{
  "horizontal_flip": false,
  "arch": "vit",
  "shared_expert": false,
  "layers": 14,
  "width": 128,
  "residual_init": "scaled_by_depth"
}
Rows from block 4 of a small CTC image transcriber, named by matrix and row number. Rows with one number belong to one neuron. Each number is 128 + 32 x the weight over its row's rms, rounded and kept within 0 to 255. All counts start at 0. Numbers have three digits each. After the name is the row's rms in percent of the matrix's.
After each neuron's rows are labels from the 100 images, of 14976, where the neuron reaches its highest value: "strongest on" is what is common among them. Only what is clearly more common there than usual is listed. The data: numbers of one to four digits printed on busy colour backdrops.
# fc1: MLP up (model.blocks.4.mlp.fc1.weight, 512x128), inputs 0-127
# fc2: MLP down (model.blocks.4.mlp.fc2.weight, 128x512, transposed), outputs 0-127

fc1.223 094:119113078124101119102196129148134148134179119127146135132141059144106145119115174112124122120029117125138132150104138146102115071178106097078073100167155132096141107125151158127087142120129075147159143115152178094138156084150145141125114134060083187120142169092021085104078086071151123116149168120182152120148160104131093131143110141132225102148119114133147171114165113130157157170110
fc2.223 086:162136126172143156142145136159110142155185157121140129134203125158111082162114110143106116141163107129131133129126116101113129148234202111110115156095130175143126125190110177119124190125110106134157148136096093071128150127120116154081091158126136066099089170121119187081158140174126147130089107120122102132188141184081168105119208128104155109162083114106096140187131167110130074066079
strongest on: length: four

fc1.1 103:045135172154185114118110147100084128141151153102118060127098143083139113130153098080150112108094167115063088101141145173122165124152139082158043138139116119115136133151133121132105084147128136112109158142114070089087129081130108128110140165213118175170118154105174166053115146180124113114141108143185140109181159096073181100138161083104085129171124156128113103103149109130112079178161
fc2.1 115:151143122155166158137043145118160217167150114129087132133114135098100170127110165137127116115168169125204135150113122133193142155118104093092126171149115090155145105109116118124169116090129057089147177105161171136135132104208121104113116115164048138122074127186088116123117156177106166131148164126117132079134098073117100181185107171077158147117058129140112125152104100120164161126116
strongest on: yellow ink; white ink

fc1.367 122:065131106114122034086134114153141104104057135165119094083079163161117081124091176131089103143100119102125156131154177136113086103102109053156107103071116117122160114121118119136085176139112153076170088131158109131100156141136173146078137114179096102122196115165113120161157154182166131170157155118073110093164181122153115116131064137148107143094157182139102112122165071133156153158136
fc2.367 116:178130095150068114086107132101094140087086109107120185145188099161167144084114114147172155148183062132098138092159103116133105194116126148151155148138126130054060121124171065144148078166132168075098121143108163178160167133098144124111118120155134097154150166195153192149185091158114113107162140121162137132162155135136132078145128154120094082135070114178105128110128159097067106135132
strongest on: orange ink

fc1.366 123:171086087074129107158211125121108135123148109109203123114126078146150112132143107112169146079151166170135154134172165122151107154163201177135140115120114105183126136090171137118177096140116106110073129193102173183128149118132091081097145159140132132143124051136076125113108133136130122146150134160116127090124133081092160181109087140162048094131100175167114107100082168093103077177124
fc2.366 121:090160125123060106125153072132085148129170136122141142085134199099139174125111103110107130132119132064096168103094103152141228153128148115119144087078109079148094057145170124146121172114117140169181060120133191059080081110104099111145099131077074157143134112121147098149175123144081135125117110096166148135128137125114143169152110115187126125170147143105073088139119080117159103110078
strongest on: on a plate

fc1.127 112:137136177150142141158148122116193122165166116115121163109095125080123130112069114146139147155097114150096066088117130136166139144166154112149131104130112146154119121076122109176055122133173142150155144131128176104074122193044125132080154135110148126147110111147141160113097105155074165136151121104129105110178067078138068129159115150110127116080188097059159073232135170099142147083114
fc2.127 111:140129110111076120145068133147107097130138101039104093150138115133106172133142081141095097131130063165120119103113101122132101151121082123080131159192119167155039114123195073092082123110066105207095091135126140111198156091160087130117108101100108143125101127105182133127141104125142083176096138139094146134101166175146164100097130127183123183147097124126100129127061087114157171134133
strongest on: black ink

fc1.386 147:152148142136054154192129152130100125157091049177120122149144095121127114113203157152136143109065125144088135129114152177106078121057121109120100134082126090150139100115122159093116136223117143100155108161087205146160102157144129143112144114136170124079148164106116068143109103149208118166128078157170138127073050100141157136107129140102102114133102152108149141187128123124118077103126
fc2.386 144:134108158143104082137137045138153105119139141156119167154129125155141166083153115124100105090215130111120155095144107140139162131161187159129091161106136101134206102084145062127112136092142115126050094137168087109142140093155144147156111096145125120108123094124169126101081154123078171153147144122103157079131103110152154197131149125121167050196113116105194116079183107139170153165074
strongest on: teal ink

fc1.122 106:130206080186122124127106114138088147131168176105135171107171108092093100163128155092068081110132110165190132164136117128150180135110134133127202194121149187105084068102074120149110127143137071117143145128168136117150140071175154131150084148137111178148136185146115185147091137091136148156135182108150102064103171128087139120169126123082149106061101131106152131156126131078142086112129
fc2.122 106:074148116140067089170126144153154154127140103174132164159171096141153099147116192112138097087112138135116125110122131115119095112185188101127103046108120114125182126120135134122142146138101150102113154131120177128103102149112102097141182184134079094171175175097115122115073138142100200037129118168126153157122148102118133092094159129121177137122177100143188177177162225105159152108138
strongest on: yellow ink; white ink

fc1.224 060:092141165110082083128124101117049086135094139162123067083153071193156063109150124071144110161106134130188149139175150160099166147077138156120153179086187089133160108136115097157087099150085123126134157167049135141113153079082135143166143178178160107086135133129145124164145155144101128125133118155137140126140096114126168091095133098124116070195138099122098080161151128148127149145192
fc2.224 053:100117102156138106158145169127144115172172074111101195125056173100161196196096093152180100131113124120126170095156067134164125168181082104134098088115092130106138113101111146088075170163123103117115166060117164121096085110118156133169161077108086135132129183159087192117128157154128154152132113161113101153130124108151118145144122117041107140090121179120178130167139106135095081117112
strongest on: bold; white ink

fc1.235 089:165137099173129130062102111106137162120148164126115119163153160119146154134150160141100149100158089148144166124162183183109117051115140145151153129134020147155098139178101122121227135120091149140120084160083152071161106115136118074086087055117107178123151117129122190188094143144149091134113129089169140093129159119114148109173125136101138095109095106102108121058150099104086088124131
fc2.235 099:150121145095162106139106167115095090118191075184050173110124084111146097105104123153150120082159150117095153118140118128064147115100096110070113107120171150141166152136180132151127079169109078171151088167116100102110167125143074148191152150137065124092161086163114086126165095118128110148143096103092129127106098140187183130066115079132121185107141139164200081130170113099112155137105
strongest on: length: two; black ink

fc1.0 123:164083120161112101108109103095156123112169179093131093145130090139143140136134080097104119169094102106095066105109136127126092131135108124100094092175098164177099175163163176151092185149127142134087074096120137096117139168068219161092133118162148102121155125122179163107049157094131126144107082112155092129185134153129164110088209123137132167135135108152106152148130066132121201097170
fc2.0 134:124086141071114147168133163142174106081136131142102102126124148091086151107166093126131153155152105176185144153116109140108130207156146105120159154089186106124192107119160093094127166161167116133078125156169113154182140121128133143112170036135123105080114105153079094072165087090077128143162115156087145078117073123189094119149129128130162069128144146133166130097192160101174145151086
strongest on: orange ink

fc1.305 091:123106095136104144153143077152088143144122149096138160184097096063154100112140151116114154146151156118102140164089124096118146065160093121129096135101116179170148124101138106143121164130118187105081130132151120153123042173097148111145035140161159139227104067100174173185157157135128128157138088198143084119155158144125116143172153133137155137155164144135079146048146122105123178126124
fc2.305 094:139162129106142079162174119133163116162088091148119115101142141153095149158055163140119099116164094147146144088161149144164055202078138149082135121180039122119123136142065131177150093084167130088210143111100145110127103148086124147132183147110127112133140108186098053117161098102123077144116146123167119144053075144145086168109124069139135119114093154122148129119126128100114133177109
strongest on: bold; white ink; black ink

fc1.303 117:200089095086124125078106147141098124068090139137180090132161122148164158087113141117164110099129081185153142120124155034184118105090164149148115116126166179127111115131061127132112133122088167106141117103126137145077100132149163093154184139086143137080182108200079066191172142151145142131154116157094100139186113117105148092164145105129156142108121145137134073152158131134107092093064
fc2.303 129:125114076125200092139134123181114128095107128131102136127107205119160167117159109199070120124157123120164064098105129155136102135128129119180124121168087144155170150070183070166105097150113110139104119130197115201121143103120164141130097174140133134118135142077082147076104151104180130096165110194210140128125089076135145135144123152113167136113119067108099165081104120186132136163115
strongest on: the digit 8

fc1.461 110:130121116148160200157160102115117137082090089074109124162157123156070111151143140152100080218101111096125106180107093131108089185129099181170133094123167101099131112106108135196110183077117147111147136089090092126108147138151173125148159100119145111149154162121087139165112184109159113174131093145138116136092137099100144091130086098151109224134116142156166137130166030175137101122123
fc2.461 105:102153164188126104111149164124145116111038154161082179138129176114122107123126081142081145153138064112113162145135129108114134204134136101193110162133084128107114113162133114092133109171126088138144114128127101090168146109136128213143159152104181191079098120143116099105142124077106130051142098083121116150142145111130124074109107151131178099124140133128103239188162187125130110130133
strongest on: the digit 2; last digit: 2

fc1.155 111:145152083131194189163188066099185159096125152164118151130103149076136130083171131081116135131138144130096155131135131108075116120202081140183112101105086138101099176132129145182114123093074118181153138084132099156133113143128156108109182181113147094146132146154144066133114106123139097145110063072114141131135129066122144127108122133134152180119057184135159143160151107098108060113189
fc2.155 106:112132129169102162156069174123075094138093180180121156104160154171149123149121078128120125133188076128150129157112149110151117120104129077203099187117126087130039092080141160108136138122139098097132136106136124122116093126098148152125087167152148163105117137137145130181141138123072143125151138106035132072111073133069127146102113190155107166140145065127123191107109193157152153122080
strongest on: the digit 2

fc1.42 123:195126099186111144117148129184195097143095118114095130152065123104133119108147164195092142103157119110130199121099107100104101111173087156131167107188106151116150130162172147136084181161106163171103189105172118111114132167108158105100115092132100160140128088126095102077138101100065106054162080151111142132184084113152097108132140147106091154192112141130093128176125119103085187137136
fc2.42 121:057111129095101079154160121036118084120169137154135084169198158194105119196111118133147181154121139189128103115165122100133131164132163152104137148169105077079080162073107135161096151115116101024103123122117104122149107075132152187114138116117122074140188159152117150170070142145116114153098147096160097133086116150136101147118164116061115108150108117120127128117110142113147141123168
strongest on: black ink; blue ink

fc1.186 066:168104135091095130078156105166087133103131167133104128117197129130139130087109174135127123086113178163118105102176142119121120133150163135151127182119127107130111134073074133124153113071111159095183102083156159118101156133092197154101138156096128120112137109131192115100191098159174184126055098192215068109115110093149184119108134109146092153090160088152101107113066092130125164107154
fc2.186 064:116132138136152041125117109169146169061164121118150149153090147107118100140102142156132120185166122118144117133121119077129115111130066088119146118098031119123152145145135050117108128127048093122069144156160163196152147133096130114097154111106111092123121099143142107132089132109102137169107129153117142142071166181115118139104135140133142155100206122142163196094138117134049113192052
strongest on: yellow ink

fc1.62 084:117117185133164155124139062092093164072110103124197167140121143076082171140130131121115112138113109100099063142088214069158116147150127154084125113112086141093100240140141127116033082173099119119148111177104145158084150101139123121097130189135162088177156119147145167127088153105118147155155126132152136128116064102120121068150097120167161103113099126146134153093121128124142113112119
fc2.62 078:152088098104096138131126115173149145170144156123128108147117126096129120154182156081138186148151084114108051146178095115108090104120121103121141161076159110136199124149138133138119147084186155107100105047113118143102081167170134139036088150176118114129124165059116066136209097166126109144116145085084084135176091089124109126143126109132120110149067113170136176149126153115101145116079
strongest on: black ink

fc1.173 111:168100089138111123192180127108135136097130187136139052109069135127164160101134086144099109091069191129102176136092177143125127146106148128134136155116154118090080184092121145139087125092110128181138128152102181165161079154171136122110094152154170105189154130175147176105130179147141085064159080163118105161039085156131142145168111159158112097108131131055123117148139114105144122134116
fc2.173 099:164124129099092120137134192155104167112111125169137174159170116153125162099110082122200107162166127117121127093123127116095107137165157126139168145165131086154160077167171113166092069048156095097120126056140095111086101138096056173131089058130145143178147093105116143116134144116114165146031167108079103106086118080121169117102142126149136152141108176175175150167121120158148145121154
strongest on: last digit: 4

fc1.479 110:155123176123113123089155151135128106127125065103084173117133146115130163079156190149125094146154129235111139115132094141167145111109137077110147124158090160155118133096153079111169037112100121164159113130157203065076119130166159083150170131106120136146167141063111184120184141151149141122089168131127151165153164111098137131106092136180150063151139074088130101101136074131141156121122
fc2.479 121:128185152149166113166040161082161114094106104149143136092185141156199132105134079174135158149129155146095117114133072094112112160134092099156137126118150151146105194145082148131125170074122129135061079155111106131158194148114154171103073088137090133160133103122134139180077146124164050134140158142159085096159078075095177106127118107146132120101174143162131136123137181078149135094114
strongest on: orange ink

fc1.389 126:143178150140090161126179120106154092115155153144171145107122169147109123042152140121118129093120045186110102093096087101147153136148117083133098168089095150093132189126149105172167093120126081157158100091174157152119134068096139087172163075146129091104159188098124110099105143137150137159147081184142122172156079118120105137104116124157114073120189159128086127181120128118159166152055
fc2.389 125:096146128047121062096082171072132101148124060198140116096178174097115072073103100090126120094108104079102135125164132123147087153156187102139127103135182100137066089134093086154090132115104161132081161144117114124128130167091145115136118126178140156103078115158136143162110133128116085156046120157134137161137212096091108144131153196145084123136119122088147150111132106123093147157098
strongest on: last digit: 4

fc1.156 105:135161114114167149108082084119175171041127176071139146092148125149165140096080167131123134128172153169123170173080169168064110095089089159149117169141095147132100138110103165138144164100156096134167125121141110124107217130154116113163156117142167151094115182096152143113135096119121046107115131146138148107112116138152139092120088158056176115134092162080164124098136186107119091144201
fc2.156 097:114188189090093130161102082111133133127153138090089182132067139147111138148107119157117115080152110163123127148079206109158147116104078076110091196177127126094081139161117144075142168100115067142135146095068123075096102189122112117128139069102087100136048101148126127162087108173140115123104068047120091092147138162133127148068148166131103135113145138132148118103115118139154109135105
strongest on: the digit 2; first digit: 2; purple ink

fc1.98 081:129140097097142119115122145031071091059131112121138097137101164109134142103129078137166171118114130106148153113095109148089131129065128142160037124049150140127113095130119135147166136101097156101078107172080104133137118124172104104127119141123167141103062134150090160096192151106133116152143162180172182143175169140152085052120073141134121121141141102162141225127138138112145141101152
fc2.98 079:196125110102101182139157125112151165124109133152157128094141165126118176068119136069107080119085120163150057112136138050137148112092078095103153143202114175137122104114153162091063149109151101145156148166185143164131164191127137128133145124164117144129130136173140086166106111115095154118170174111120084084164165131141151200145115177108130100077109142095124040130136088155111142165156
strongest on: yellow ink

fc1.222 057:133123090100119104142153102169155115134109146132141129132081098130148122163095138135096054144134128148133118142148124090118200157121146107139154170143108134115185096110105034091049079124106145152109096114128106133171096149116139063088129164139169101170129085226171078102168147114128122126136115201140106116071154108132056138128173137129114096097144122101128233130128132164116168092133
fc2.222 052:151080144148136021135100075097164162126161137086129132157153170103108145083118103114126138143157076102135179131062184143121042145133117100163149042123131087092116183117100152159104129150152099066130150163162166123169171137134096110130162142119153164137143152114104173174111138106185130106145169129116092127076119131123208104134062149085132146126130119149132124129071157151101108095147
strongest on: last digit: 4; pink ink

fc1.252 108:095116170094165124188132102187119098101132183092102089148153119108187157180117143172140181151107131133167072103093155157128115081169139162099106039132132134118085158154087125134144089102128130112133060148092130112082126134153106149151132107100089091101163122150183101148073124123140081154188081118091070169109122167141178087178109108123118095171080157149134110121076145102148113177101
fc2.252 098:141146182120069137103139076164150130148158145173109166128140085075107128136143149104126116116092117115146148112102137118174180110052102090093123162101152092103147073115185126181133153147202132125090179179167062121173114141092138164127085121147156143126129130128118165041110135081097110088133135110125176063106122089162140111170166137152144112054148104093194125143094115112150114131067
strongest on: teal ink

fc1.146 064:175109134111124139197095075139188093131151127102196133102132084118149176155113181147082147127114085121130082159148124135150098099151085166199102077074122165126170137143142138136072126127161094134069117149128166078115151160153161154157072125132160073127148132105185123161090094095135160099114059123147143140114140157132128149134193110195124061170172106088154123135107118113082170131095
fc2.146 063:054082134179157156125109104073134102113135126119062086169118120113117101133141099150138115155099129156144067107104146138101109158063179122124143113094105140184184129117135086103147150107080087083101101109144099128136123141104179167141063142126115133148140103060115094027111126082145128124155173167085115061137053125118149129174142142140163105125172141213120154090124151140098155126112
strongest on: teal ink

fc1.103 058:115096195123116159115132111062162149119153199135158156059097141182082083143103174107100144064124109125146119187119155175097113071069089146151119153117138160067123102111095204111110156137106103128147140144127083137144109118121073131138186118126137161129138126163098141177171100092169091142183146110121148195030147103103151111086116154142158177147111181141114124132128131154141139113132
fc2.103 054:093171126111190133169127123085141102106128074138125163129117126186170208135137081115114106107107134153144094135125178109081130204152122086191148108175130161118127131111147092096151148110142107115136198146075099104115127120112195165071066138130139207108103119109155159118141127110121096112105099157122104099182180059183082071075087124147101095136119105101160124147150168114116092135118
strongest on: the digit 2

fc1.47 115:160178104155083139117156131134208120081160107122089140088153132175092128137132126116105131168183174113145120100154087162104194095177137167146211091098117146088158137079147088086205131156126105141128126120136102143131183144075129130139097075122062080192139184138101188119107127124108092143073131163144118156154076147143126110123106104167128152132145147114073116108180098132134082174144
fc2.47 126:066132105116176066132160133152124137147102153118164157116138154127168072120180061086152074112121109126197133144103119193187096150128160128188129152139103159162112101121151105110093136133128125098178093101087172125105063068114185170131168172169134108108122140162152089120138180122123089131171090103126153151149136092135074109090089139107122078181064139110182138162104146157137169133164
strongest on: yellow ink

fc1.197 070:173133107131140141148217113095133112159098171111150066149103144068129125122114109137160160103091110123076103074120173093141186134091095160147145127082097109093093122111121171126142083164123112132198114155093064158104097127178103116126177128141138135143119147149074116142098053128166170097181104139135159155133081148134127168106091137162117161117173144129211134095154108096146200118062
fc2.197 066:103128150120176163077134114139128138177192124074068115179181138156131117110156079085095087124107165113071155159156109086114146134131164221146094158107178076152121059119209098107084098088120167116137154147133082153123116118103132127105095130134118169095081101128198135181166166116091125115157174078098117169119182144122142124078094097123125110108146125129109147144116125136153075136152
strongest on: on a plate

fc1.207 110:173126146114058159184127151098124172126165102169131110146117094141164142084176142134112108116098103115138065092086137106178089143124174148069103164125103158132160116107087177183158135166087115161097056121114133119103095102160122108143110134122152129098148152100093079126208191070142102128159141133129153162123096134121208154180040105121103133143176157093141137177111109117094137104164
fc2.207 121:114098123229168124165120134127161118069092128087160148137183186142142166097160159136140125158131116106144146073119110128180199107109151110165146151090149112202143130097162155098131168119112111110049127119182197121120108142143148137150153128135087111119096066106085147117096149106205132148144157143132124129143107079169125164122183086203112108090081158097120113142149178122091130094122
strongest on: pink ink; white ink

fc1.399 079:140141136147144119099165138155071104005166138059145088116138126126131169122110162136129139130160157138069113110123102126110131167134135051130197156149115162119087127139128098105144122138086113136130088136168116152176135153130106086072072123133118087143179110123127146178158172156216114114071151096148162186155131074165183128087116121127123146131092129097089114134158188162103137136181
fc2.399 078:097104060078121079115127129109122183129070111149153133154121150145247122176145131187124172123160135093146164117141107111179172139097095179096107102147118141087101112132137129147124135084123136095129137154141121182123160152135132085148188132131119119152099094125124133125150113115118108099133148165132066083136138152163061137162100066136057115158088108193126115102058090161204139146096
strongest on: black ink

fc1.376 091:144171136147080159190134134150125031135095107126127141106143090117112103141145116113114157137167142139161133125112111160127142161088159171075166100157106058131178090139149099104114168111167116110101155149178155134092118124104183138153116187100129149132145116113067118100146103114143163054165113134135119068135127063131102129160136156081112078178200077120139156076192196100085130098141
fc2.376 090:140123114151145137130189109149106195082093152167154183149190184165154092116147138128091095090172092110162121140136123103107121080133161056083136166101148158097065127148141143164173115142104125125149109140101127102158126093136161157159139084158138064114095164091117112163101147174136149138126132182143142147152127178072166180162141102107120119076077122184100193136064104083118134092188
strongest on: bold; black ink

fc1.331 138:132076144116152066093113163133188130154123133134167083156131144094123094098147173172138085083150139149150122147190117133127115156134124083136139130161153115098081157165108132090136138126145184125116103100166136137124100127198110111097146157091159132081158104108136037116160203137124105064106186149106062147101120157134164156098171104114143103099154157106159154133118062151073120070213
fc2.331 145:184123137136136150139088083193100093076137164106068166134081168165148187072197113149153097169171144093127131113049115126172119163132132121143145110086087156139166127122127086140108097102117102107080145142168168117159163145088140090124142119127153161139146086174109113138137126156160168127184173150189118110075136126086116029125105167076133174118122132147076139115139152104148169141099
strongest on: pink ink

fc1.125 143:139089102099154189121134144104119149165088150093162133100117161159089232093159121119125164192171111095127093115142119152108144147119142087054151117115116105147133154120174137160098150171138143100133127161141197126062137165087179140171057173129172139160133132151112143192119206098135131135116166171172120119106086092071111094132098142128176108163101121109083141086152107098120087096136
fc2.125 141:094069096130165153072126079148082100134166166107077099122191105134117086156121174201133114072129111110137130112169158111142104152180044109121133099161157134131155165188125127183179127173078162130151136076134148149106087163158063130140115120180172128144135133147122179118140069147132148089142100091137142160127104082112083149171129113062106108134130153119086138106117149071176125159111
strongest on: the digit 2; first digit: 2

fc1.124 061:094136159148088165111126082051110173141125110128160080126117195132150080148103131107135145095116165171110099096125156213139185111076128156114145184132123103123061217155175136108110089155045087145130215147122094169138133157114168115117137125156092084135128139169100143170169145146099130105128101150097105112123070109120168114109123138104069142162096136113138178134130108165119168147132
fc2.124 056:156084103157164160128127145092101157152152127177076169168130149072160177196131143137166142145114170076172165208171099130100114103073120164111146165112126052093183057132141101171083101116104137139162092093107151078167129124156122149124119114170107150167174113141137136148160087142141113116093197116079149116108149128113095128088122051079118125159138105121130107107125206136116130124113
strongest on: orange ink; pink ink

fc1.149 074:154115097074139111121089096146154129094102121179084109054136080119090070151098112157181134164133168112105106144152134129165131118176156124111110160162109161178120071132139141130137140156137123121141105125108174140176093149154087117144157073110141094105093146163136105092071104114091117116168103101130200146119198168123081074126184145077080208126138106117183185128153099167151180155099
fc2.149 078:097157146161179152105147103127124082146186167065111120112101174153082119121157079214085137121162144039108110143143095094136169148082106122117184092120101133114134200073123175172101101131160107053103100172114113101170154150117161130127082126159116131094140123071126169136173118107146155136168103097085156141103134168138105115141128149060131085166128098120070110117134124100085139104098
strongest on: orange ink

fc1.454 084:162128105165131136122165154123107122132152196110140122125136210156122088127125141214072161115145095076118117211187089111097078105139085090116092091181113120117133086118166118080195187150149151143124138111169142105111116110120089147140118091142147148163111120125120120123121088164074166085136166173150122098125090157107067139132160127122168115133134144014076154117086104128126114150119
fc2.454 080:157127131072105065175148122104132060130150101107134180170123092153136153121176100157187140150050135170187144088124167044127100170097083153137210166097157155136085122091107140149114126153114100076108121109117156105151106125135175132136121137125105095120107134188049088102078129077122141140128118111129116164159140142166080137122138089122095155113158109097143124205115157149135093139182
strongest on: black ink

fc1.511 059:104087115132097174143126157132101119081103108147123123070112159118116118151094092086217189110161139123113108151167112194104156148086071161100098139163133126065072117137182154122122130135123129151126184112132108149163077160132108121105119159119119080085122158169064161122160122169174143116097146168082168186153135162088171128096091079153086155133098126153064145117144096189175131154169
fc2.511 055:106151098188187147132125100027124148157121145144108157162087168087132156158143120079123144111146173103135182160105141090151162117137129118105155131121095105152164099128134068073119157068046097123116156137150099120111150107123153147115109110185058155132099070111158161122175164069143145130113154137113083090136066161184093221123146097076112117115115097154138127115148177141137138121124
strongest on: the digit 2; orange ink

fc1.36 068:086167186085176132135101133149144180131111148115124154080130178172117148134115134134082169131122075113148159061111138123128154128076117070133140164097027123113094091144093152098118092119167139161173106135125042146160168148108069095136083167122156111107130109161172124183118133097141112102128145122126147111112088143121108063191111168117126067133181166142144200122115128161184115116153
fc2.36 060:150100169126147146081108108144146142078138121106161145080125070093159107148090109106171117103128195142081145179101160141137084139111073103124144106086186180137147199124113119145180137152139176136148219121127147122103179142124133149086151134140110109139067137141081155122122124137160076171137092098108100112082173125168140160057107160120158136085098209112111135140060097134106107104076
strongest on: length: four; the digit 5; the digit 6; black ink

fc1.491 092:107118193147101154126139070106169131132054137066180119110097159164102130156160167084134127122132096162186101155150168155107107141130101118133121193097179148113101083173185121083072147110124098165104139120177097113097156096091163091146128127137122168141147161131151127136111137078109118112061111164123119123063171102108155075092128158172099175125126131111193192128130161171130165133060
fc2.491 095:157110083098132086175120203113121137097166098146111136198191152157137139154112118126066105173094174110158096126101130106101149099148149119125112104179084123110160157136115116131150126131176131119134189123090134077151130201185096128148096134096071148099107117131149146188093076167182078131118098124084112154150128167111102118108166074137179072185118173114099179136100171119125117107188
strongest on: the digit 2; orange ink

fc1.392 066:150103131142097129079116119194163136136119182104114137117119130114157141128052121130062127171107142177112108083200090102115108086140151105082142158045096117135071131171130091106128128123112115105141076090133143109166117161153145180173066120109113085142109172156088075117168136180131129151142167141162115082059120098139175151142154119100162098135164156078102136196165099156165115093086
fc2.392 054:140129091137186114112130144120139151120148118166123109143187137067157176116128129193106111172138098155154140108104095078080081153102147100153118127114077107131151173097093065085096160078099148162110152152203085151109165068113144130108144090061131164148109123188084143143122138157075143115113154138152088080152122145087154166145091112131132155112179132194159102115115070078066168123091
strongest on: length: four

fc1.248 107:121117144118128154109154121136153099110158173082106121080093143132117098147062085135119085158127111157154091147146068132126086098105137129093125135098154084099151152167160141174152116144120095070144029130145059084129169150085148120152135182153181104134173163186116090131094128089153086116171110147103151128077118118124109202170108079068142130165132170121127196166137152169172148134172
fc2.248 090:132143172122191059158121049091157107093149152121111155154128140084165139157085177109165163213127086137105139140109142131120112117081162120171070110105157169153143183178136117151100162123136129135076144158145118123097102088132120159143183088096160163142117143139132181117102171123076126161126140186145107092091173138145172195166178113166098123120142128118194128069090089123144171148128
strongest on: length: four; the digit 0; the digit 8

fc1.483 100:092129151148128159086139139127061097209141117143098021119137133091148127120071116122122137139117088124114087139133171191153048091114120162157162119161162087186137139133168103135127113083061154113154083158156099112144125096147093104156186110124126143119131195168109137189133129136182099104131139128127163068174152135172167124132117067147110065118121129076126124119147156141181150129157
fc2.483 108:157119121150135143172067158113125093151106102121093115186122141105094146167120197093133115071149134130064131119192114133105177095105099153034142126141135116136175133128140136129085141100165130099116135139088092067100098198130055119131077113157095131116143120175152130122061123077115134089124115094156140099172156133071086179158113183145125174142178161084128127153173098141190157136127
strongest on: yellow ink; white ink

fc1.15 097:108128127144145157062153187121152132092131162092138100112176176095162104146152157141145153169124118185177095160102081133129190125122092063143143117158127164151163095101125083083148113119123173167094150051109181161120120148082092181072135068144132155161163122099120146165087115161178058080151120108111097119108133140150117184129125136110093097130087173131115161091104151094172100122188
fc2.15 087:118094191134144107108103074119108132179161153094114198135106107133138132155091185145103127108131122151118138096161142124166125158063095179154149107070152148115105189165140149111108181105133130111146131158090109043106112097138190086101065147175113126094157139144067089112112120103146163179121097116149097181111095114157167086147137139187212067148112108119136124154061114139158126153113
strongest on: black ink

fc1.373 119:112118070174111182116142160113077164091106101102138113091073157153123147122147151142091114175085142158185133097073221100159106054090126125095137176153128134086120076119182159113116124111121193099180058138116118090148174144116119089098142127127143182108106131155131095182155123127129118164190148131136089088179170119156106103153131118141105153104149165125109130099200092138141100126079
fc2.373 128:128135124096178051161133106088191164106181149136165121095130123157108128121138136147129142105126135158082096154121122125123107218085164115102084141190173155119153132084138113107131118148130153132122153166104159194088094082115113124094066133114078109104136119061156107134138110076108085124180154100173125151097131192161168145134068093156136047151091124165186103123169147129132138082169
strongest on: orange ink

fc1.488 105:118156150129153146122089127093147102152089189129123149142132121137118104134086144142125119087108111164160106120069175140138110125091186134134124164145121103115136075132122077172097193143127066080096182086127084050150185157119140144124138056102149113117127162077118081157082142145199130197144163188131132153122184107121150166125165122120090145132079095066156154165122101158091089070127
fc2.488 101:100156160132106128119126124163125086093214117129179089140114064167138073123175201155179148115107082156109173111135134166111125131143120116180086112121155157121114158159084139092122094115095123218115174129122149101095111153099108185109158138092146179173137149166149149123076108156170092124096122111149117115098164109139180114141127074118214112164147103121198118096120131141184180150127
strongest on: orange ink

fc1.382 108:083156092102108164136115057107128137116100161129063126175141104151130183140144154114146136057090120128143126073112144175120146133111181134169103113135153158109115181112108148135079193162143167133093166102070108072140106121141077168164115073147168089103122170130143185106132105152163189105122170089115130140188112113159103147159140172085093177134100086123055118091099120115081075137145
fc2.382 117:110107109147094125094055100145119080149173128119141113088117071100126113134155151162106116097134184136099110168171089121122093160146102132096080129143104106133171141129147143161189144101162133180068197132105189128148153123082160146135086104077135190130093076121094120173133088171127117182140133138167123116077083113069179131040114130106148126103113124143157123189157119172189140152163
strongest on: length: two; orange ink; yellow ink